A small segmentation model, trained from scratch.
Model: 2.65M parameters, 64-pixel images, arch resnet_bottleneck, norm batchnorm, activation silu, depths [4, 4, 4], widths [256, 384, 576].
Training: soap at rate 0.0015, 4700 steps.
Data: trained on simulated stained blood smears, 3.1 epochs.
Rows from block 8 of a small segmentation model, named by matrix and row number. Rows with one number belong to one channel. Each number is 500 + 40 x the weight over its row's rms, rounded and kept within 0 to 999. All counts start at 0. Numbers have three digits each.
After each channel's rows are labels from the 100 images, of 14976, where the channel reaches its highest value: "responds to" is what is common among them. Only what is clearly more common there than usual is listed. The data: simulated stained blood smears. In brackets: how many of the 100.
# convs1: 3x3 conv, stride 2 (model.blocks.8.convs.1.weight, 144x144x3x3, each kernel summed), inputs 0-47
# convs2: expand pointwise conv (model.blocks.8.convs.2.weight, 576x144x1x1, transposed), outputs 0-57

convs1.36:461545485553543506482486556510494410442544449427421473480494547437449480527501503534492510560522533470496483457469487504527465611539494517546439
convs2.36:468484537490427496585482475453449429495527456484526480471419521454479500470475507475485444449564464490476497420452461591549435455451509524522493518499479484487536495457538478
responds to: lobed nucleus (53)

convs1.39:515467533498473489508501504523524526577513417541505473489492492440485493540442551440454463532553431439463492458516477469525487522498522467480521
convs2.39:556512450506465559507542495477490481529489463508459536478453527526475548491480523505541487462534501494495580526527512524512555374486528546541467478515495443469500528468607489
responds to: platelets (84); target cells (43); discs (38)

convs1.97:474438468477466470495449511534520454474485403433452400487479456554526508530434506462512527487500491524460521460504506471498446495440532465491451
convs2.97:488538497479543492521540446579473586496543460468473540472491551522488473504471506573500492535476497464489500522521499527552448468499496402472481508482399542458506499434483499
responds to: kidney-shaped nucleus (100)

convs1.94:499529596507521582514469574567428435421482497483475487492486587475473428480496483520529426528444490535552455508497456480504525467567528523524581
convs2.94:523487500627505496488457596470499518508516415462472534514492528487544495492496475502571504508503454509523507500479478514480356559647493530509507493529449573585509517403532483
responds to: platelets (100)

convs1.87:504486473510456487577410481554537589494488510500521453514502493484556533533492524490518496465546497539486521488462535499487553464474578536558417
convs2.87:503509537524544512545571506560407506478554487495539540448479519546501467537481483444514504472552519503493648533512494485559459482447550488506439518533486518484440494397392547
responds to: lobed nucleus (53)

convs1.140:507460435498506457467517448535533536469474493544508467491476456534535492518485554470518534478464510525482521514524484415508498488516530480488535
convs2.140:497503636494465500543497441515460515516475595522521427512507452475457425499509489486497475467489536484489482468504511466498567482507538499506537524487664520492500474512415489
responds to: crowded (92); target cells (57); discs (42)

convs1.30:471545530474481488576433527498510526518450527476548504499488461551472545574519529453496493486528526496518507518573438509405501498487515547455467
convs2.30:498516509562520519559512517526538493418514532466513461561477455497519483528524488458486497497531481495509530455499539469423529580421530502458519527477463559480466503533508528
responds to: kidney-shaped nucleus (34)

convs1.66:421517498521453425559444436476584547563499558476486479530540452541486571477495482453560451492492555518527517509579521501503533503517544539506440
convs2.66:462485591457562505489486551495479498500527560508412523565455534535485481466461545459521544469523482479528523528531507545468508505404516600474478452537516526503446525541570528
responds to: kidney-shaped nucleus (64)

convs1.64:482486535526453502540520527576494494466445436536432443485468399451492501496493528420541480492504479538407422443562535465506553473546483434514565
convs2.64:474459470514523474506535511514499461524485443503540501466493452500555518475570437523476558507477438487484467471451468453508526500493475427524574567523384490493510430485470515
responds to: platelets (80); round nucleus (68)

convs1.32:482464432461476490468496563519508510534583494505532473553494451490501508466465537485523436481468355459504482521478496480556457515480530549516421
convs2.32:470478540446516468566409452579491450490530535523498520564492478529567446505483495525486463502546514509565505503477462560519523521473485429502501509466485439486495488512527525
responds to: crowded (81); target cells (63); discs (37)

convs1.71:557548444526506475531496469482496448517510470588502477512541477437525566477448539481532527508499515481510453547483499445474506508456497594486479
convs2.71:434481522448488476471493452546551463493466513473486518448497531511483448515528528479464500452520469506490520503518540545547509522457542522483527609498541445494428462496462473
responds to: platelets (81)

convs1.60:477450454518466425528459481518457482519513503558452440615486439481489530517582536480484514472428506511481532467453490496486517477430494474480512
convs2.60:477564524556498499528505487545492557448448477517453439527528516477489495466521569493527424549424585578458437492468472499509560455477483494469480471534491504423542555516492466
responds to: platelets (76)

convs1.109:445495504507587477505484425512516494503529562511504487542462480543476500530519494460465526456509504500520451513514534568490464522442522481465533
convs2.109:511394539522432489486424488538455562519515470539466505496524508509435530486478469560526566577471457482478451488461574523467513455530492497511552465559535474501474440529432422
responds to: lobed nucleus (76)

convs1.121:536493494486456558443470518455500493552485473541504415446457493491519590494419533488461481516486423489376347547587528461513530537490477493486545
convs2.121:565567485483482444453443521495521487519516515497465513529576516540488568525501465596459415458440531549528447515502551528565524509558513552506540519416432549520521503482445506
responds to: kidney-shaped nucleus (35)

convs1.128:456478430504473487510497528554558433557593552504533470405511476525477438457454524469496461519437496507566547467508484468540497490487550588517438
convs2.128:512457461463480468470525476536471465500479529481533484503526528528501545437455540536482483499527450468510569531591481505406475526481552517537505557424472503505545513443591545
responds to: kidney-shaped nucleus (35); dark grains (32)

convs1.58:521510381530490512538494540607506442470444499489473470527478447459487489559560584505528456479519473469426580495409411520532433543482465505544519
convs2.58:451538445517508531504512509473567487499515479460498461538518456481466509546543456495476441525496535556470496510447546604553481482509525531516522502558474494482533559465528510
responds to: ovals (40)

convs1.35:492493481483512506505592454529554481483501527559501449429498512477453495543478533494447451531467451459487569498377458466518510543487487474505482
convs2.35:456516506420441524408524511537377400480497449483431462489548521468494432457423498552462443526498509473479553420515567544500506480500477485480436513522471504475479487490424514
responds to: lobed nucleus (63)

convs1.65:467503507556525489510473435499555535447483530537489501499494471534496531525443479420490505497533526484516498580502558540498559553534528493482554
convs2.65:512469566522503553550502443455432437534402565512538469466500519511395439500428501516471538520450502452453384515497503471493466500506431474503549506642520459488534513522637503
responds to: crowded (86); target cells (55); discs (38)

convs1.19:571507450550484456488535527503554542548471429500459499473515490477445474461484475482504553528530565427475519498458497436545517475547539562501523
convs2.19:538470516510498576488448506468492465482520532506455473606499514557453547577554523475500476631475482503544542486505549521512470533467558505478522523425500579499559510460529523
responds to: band-shaped nucleus (46)

convs1.0:520488547481494517513468477540473539453518536457491551505460520546441498516494430468494528482461544475496520594535516518461418501570547553433498
convs2.0:448495548562518502419486520497467455497437415491536489552461476516502464403567539534648502552494563493525539498490519460473538558485480455478504509563531590508432458468506533
responds to: crowded (72)

convs1.16:417484458470474515513577549515492448570532505572489480494453507560478517522487524446499527501516481542448532513541510507535523510507521480505517
convs2.16:564479438538521562431459482526481579459460519495539515507480485550502518528513514535481586484440452456514417506470541524454544522541467522476510490652448495496543511491520495
responds to: platelets (81)

convs1.10:526527542493535516491435476496423434448483437511522542505538467476479552456515508543495533450539461474520588427520497505509475482545570465490505
convs2.10:527469505538491485495546471559477487476483457516528470484460513520450476500442530479475442557425474485367527536521494483512481479512509434567513548503461505495443519527545511
responds to: kidney-shaped nucleus (64)

convs1.112:522524635511503488512437528556427486425479473566459466476534504475467520515476507563557541482511516490538483555502491466465572422538426461501484
convs2.112:483494501535520507569493519505496498507563435503455445490518562541578503524491504470514506521441475478481505474507485439533504473537514482519529480568513532476490472462514503
responds to: platelets (100)

convs1.106:455460522498403483515421584545445487474491473534551481467534504518507503518469470479495484512487500453484476487473471438536524460548452537508514
convs2.106:481486496568511482590567475481496564566565529498495423528492483523456537545488522527543499508500505530475541552530480530502416525636470451552477480529505597616540503448535549
responds to: platelets (84); target cells (34); round nucleus (34)

convs1.119:502556540526527479525485487493502480463480524549533465567509562471554537495431517512449453458498481528568541452559445503564579489541526509555490
convs2.119:523550456488581458474483486593445585493474497506525505519474508455471570501529505531492501467572484473589535482520542501458450576467533454506531519475534545527465469488535524
responds to: lobed nucleus (50)

convs1.37:497513454525474490545461509573465489496470538469465489427526486454498458439571419489531498478499466480476470510322529504486514491498437512545463
convs2.37:460514529520493443452421506578516515490515469486573605450454548564519498474505529493449519471477530547581529444569438437518554450463516504468476540468532498484446475456474516
responds to: kidney-shaped nucleus (65); round nucleus (34)

convs1.62:496517440484422531504482460517500498518520533530534476466554492513489440498560426471561500539555501460462542474572480474485547458526499470486545
convs2.62:508525566431488501443587502422486546520558514534503510561429513462412528546482527536510449524576504514484545561522560475477504575510492465515489493463435560549462505486462534
responds to: band-shaped nucleus (35)

convs1.135:448506556486454533482443562500415445500499500521514491504509528507554475502495484504529413543470486514536479483523431507506575449549507563482478
convs2.135:518489525545485508447521593536525517519495465498499525419532524454598532449449521499558492513512522468530494506508425515505369459627473532540550467496467555575469505429544486
responds to: platelets (99); target cells (39)

convs1.72:493481451488471473457550483537454507491488491451472412524498493427528403483457558635512513493492481476498475440486494499482421483501433483494512
convs2.72:480498491531607495460446512500439585492457450505516542496531461490445590550492473568472471562472527532476508474447504501504475510463481464523512486499491549478494482426438508
responds to: kidney-shaped nucleus (71)

convs1.1:460446442476489498438473554477536482551546571543516521523460541467499524468483506464498454407523525572501481544509537438482497510524506542509422
convs2.1:506528496504459540461523483541477469554519440540475498458503527463496505444406500553506537441511501476473541553532496504544453482478573542548547463446483503577499512507492480
responds to: round nucleus (91)

convs1.114:421488469513473526489485518515564466461454506472371519537534525482437501521498459382521458531472454499461497473478546484466495532447518483527557
convs2.114:509451471523530487532473495444501477555377572530472528584499493520464514478536449559527487573469500539589475582435535479545477446526515525501529542501529528509497507551494496
responds to: kidney-shaped nucleus (70)

convs1.61:477577544539497520529416391497431473542508545449511522430485536474486450508465517462495494492455509480526521515373620499468564493507517495501519
convs2.61:513612520516434494463414467485462474460505509490506545521496560529435512517457511472488486551467528480372616509564548556543530476523508449464520477496515511463515551476496524
responds to: lobed nucleus (40)

convs1.48:490525569522443493478454553503482396431483497507507526525523545500509432468483432490522418520435480550578500508496467449535521506542552545487494
convs2.48:450453517494501554468464515502463537541474523478505511512517489508486505482488439400547515473477473509465541471489515510523473466546518491541501522399527546567501471449463429
responds to: lobed nucleus (58)

convs1.46:527511566483502513519511522533550440524448447479518504517487526526468474468457455406581523480481502509481541471588510504508509485489507468549509
convs2.46:546466529506507512438490456596475496531474536507487483528460423468445475494530504488423506469479487448607471508445514478467458499519409468504504570509526436494464502506556527
responds to: platelets (85); crowded (68)

convs1.108:500500461478569437470470531509461581502484512487511483525473524516501551452471498542425471498527543499486508395481569552450523474474456525466455
convs2.108:499560482546458559531453526452456426476489436475520435568523500508504471418494531490547427482539525538509482530496527450561538487431467535479512485498471485518548530518573495
responds to: platelets (100)

convs1.43:462487455553541439474438540451484525470478540528504558472492471586478454511440450552458466483551585500485456452438533535433459571459548510472488
convs2.43:484496454504466500473466473484543467481590551521495460505516539476496513494484518458507526506545524551509484568536481513479455452423437450524475478434522485485521457508494562
responds to: kidney-shaped nucleus (53)

convs1.76:465522544528443500505399550518490467475476542449435481464467537473470521462517496533562494466472471497541545564502501484411512475472472416501440
convs2.76:487480471528507530550484562589495559547402494532517496447553529537474529486501526467490491486540489513453524470473475487527497517651455450502463485446469512568467501475545505
responds to: kidney-shaped nucleus (63)

convs1.132:459501402507512511561455543515510496573516534519468509499467505509492479484518502463591471542509573550486486479482536536500442496430501464562456
convs2.132:521489467455506572408463484491506472512437549490479510481515477587533495495517465498490463482469523509460504529536483437541530464454518562514481508606560493506461441436518455
responds to: lobed nucleus (58)

convs1.21:519517549520491483533493478507539494454560480447520524524549563523502518530467471553515536487462480505509557418521439513537504527543548593567510
convs2.21:519468487459515508477525542483554525500484453466527461462463478435512462448457473494493512536519558541593535553500471465504497489500495532439483491413553477528445503518539478
responds to: lobed nucleus (40)

convs1.142:468497444466499459467544533474510517477521534531454501499493557426562473473498472491511560539487461486518492578497469513488535465472501481451481
convs2.142:489488465561517526492490478464502537523502478521555452526491530549470505529588486450491555550487497500438520479501561512509465465468489558511498531516452506483438487521544490
responds to: ovals (33); round nucleus (33)

convs1.80:545446468522509504494520498540484483532475461513492435483539457512533504458564489429548524489522517510536515579499615499525461578471481482540459
convs2.80:413529511500540482445531484522529402530484490482465535520426491460490468501462550513476469496460598529457479598513535472457478545553528424560522510469459519516431490488443430
responds to: ovals (50)

convs1.141:528475483475477509473505523542493546491514495498563473552476499500461427520538510525470466484569513480472504500455539501500455518498492556532535
convs2.141:452541428498467511521488489412501489482446430492523534515454543497497489470470558579470429482433529496522425460547476531533483514471449504501530457502470523508444494487489473
responds to: kidney-shaped nucleus (64)

convs1.104:492548549494453468487488531587511537440460456548415424536470452427515542486524503454486446505498501467500469505574516416503541416550508472515580
convs2.104:489506492540496451477545484554532549469416513522536524522585444497458558521552510517463520494508601479474445457493500511485580483551494486489483468558474509454552467554489427
responds to: round nucleus (100)

convs1.118:516474462475509501501607441487477431541448527493530504479500511488501436494529497536505461445474514477460536552504450551439475513425485505526423
convs2.118:550479475424554401576588445448484580515425586511568450511500531512482491491482459524459439537484526523495440442500527461526564555467493480548508515533530528504522471480460454
responds to: crowded (87); target cells (53); discs (46)

convs1.99:469540460558432578559445576526489423525556484484468552458506499479479505476531526507425507568513435476448511545359525502517489520441507457545480
convs2.99:557541566487478602499479505468517532451505482477504514458507563556494506469508625486517479485519519512576543511549531533484532477479546604518528519553551500500541609462532565
responds to: crowded (65)

convs1.50:554461566453511476524474544482492448567541541514525494473533490408488512527526536566479511504368512457521583604431503504489520552456571499476477
convs2.50:512508427543444453553530525495462551570479438510465540461510487452501519460479481530539446483465494489481536509471499557490496538455532510550464473443426507526541502495441539
responds to: lobed nucleus (43)

convs1.52:501441498494433481465479515579518591510416434541486530462489495488557465491424547491529563499503433515446507438557483527469503479551438499458578
convs2.52:487487521516567484497538486516551540513536475547487484479442479497514479550444485495460528668488476489515483472496487500512500513529522529510510558468505511431410519470527539
responds to: platelets (100)

convs1.122:536589517493490471457469558556491563503456500510537501455468540556476570526585407522536462507493508489545455466510495521575520550535479595502473
convs2.122:479498491464472429508440471452517450441534564476416406536456471451484478461488464537439506495620474507566504538520453458525511518519470548473511509413510472458525500492530450
responds to: lobed nucleus (32)

convs1.15:542577525502507479465456436507546503424513491515469493479432520551461428453509380410583496525526492507477560492482521498483517526497506527511539
convs2.15:531585528489464461494486452506478566512445600471388571504474547547487512469455510569520539442497489505515448455503567469474498500492507571516512490503573496482531475460488463
responds to: lobed nucleus (77)

convs1.68:473596531491483515443522473513551534508481482524508456441489503526539464461489514527489496468533409511544466444586556508549503497491516562526521
convs2.68:507510545462495506450567489542558497509443499492493494584528482489522487526555492528544504522547475465510592480530482555469468607484473496477514475520461478500502492516549540
responds to: lobed nucleus (56)

convs1.102:526473491490598457526530466569540482505487520521420498538496551534541474520520492448544492501520569501538483530565540476489541458544479537530511
convs2.102:500447515575489473525480525539545497548493476542525505477428499497588510569531456537549547493558491484465483552518472554573489512504447502527477458478436493478507452550600492
responds to: platelets (81)

convs1.11:482539528518438496545474556518509424479504477532472530515502480489462443535516493559496358446495537474562469540535419480530476522546519519487492
convs2.11:488464519553484517587463481473537507531475542476544489495583495482560527485543514533589488509498486458503488518470475539494322527577490443504512501525512492652577550393510501
responds to: lobed nucleus (42)

convs1.143:495395501521438456470499518514449480474483556533485491513580506534442533429508490415501522499516462515455558429466612443437519461477461538518467
convs2.143:522500491500477550514584511543487448496456500516494550471498484587487476480504504521563408516531471460578504516501556523529468499540511507503515463522527475551462487504544501
responds to: kidney-shaped nucleus (62)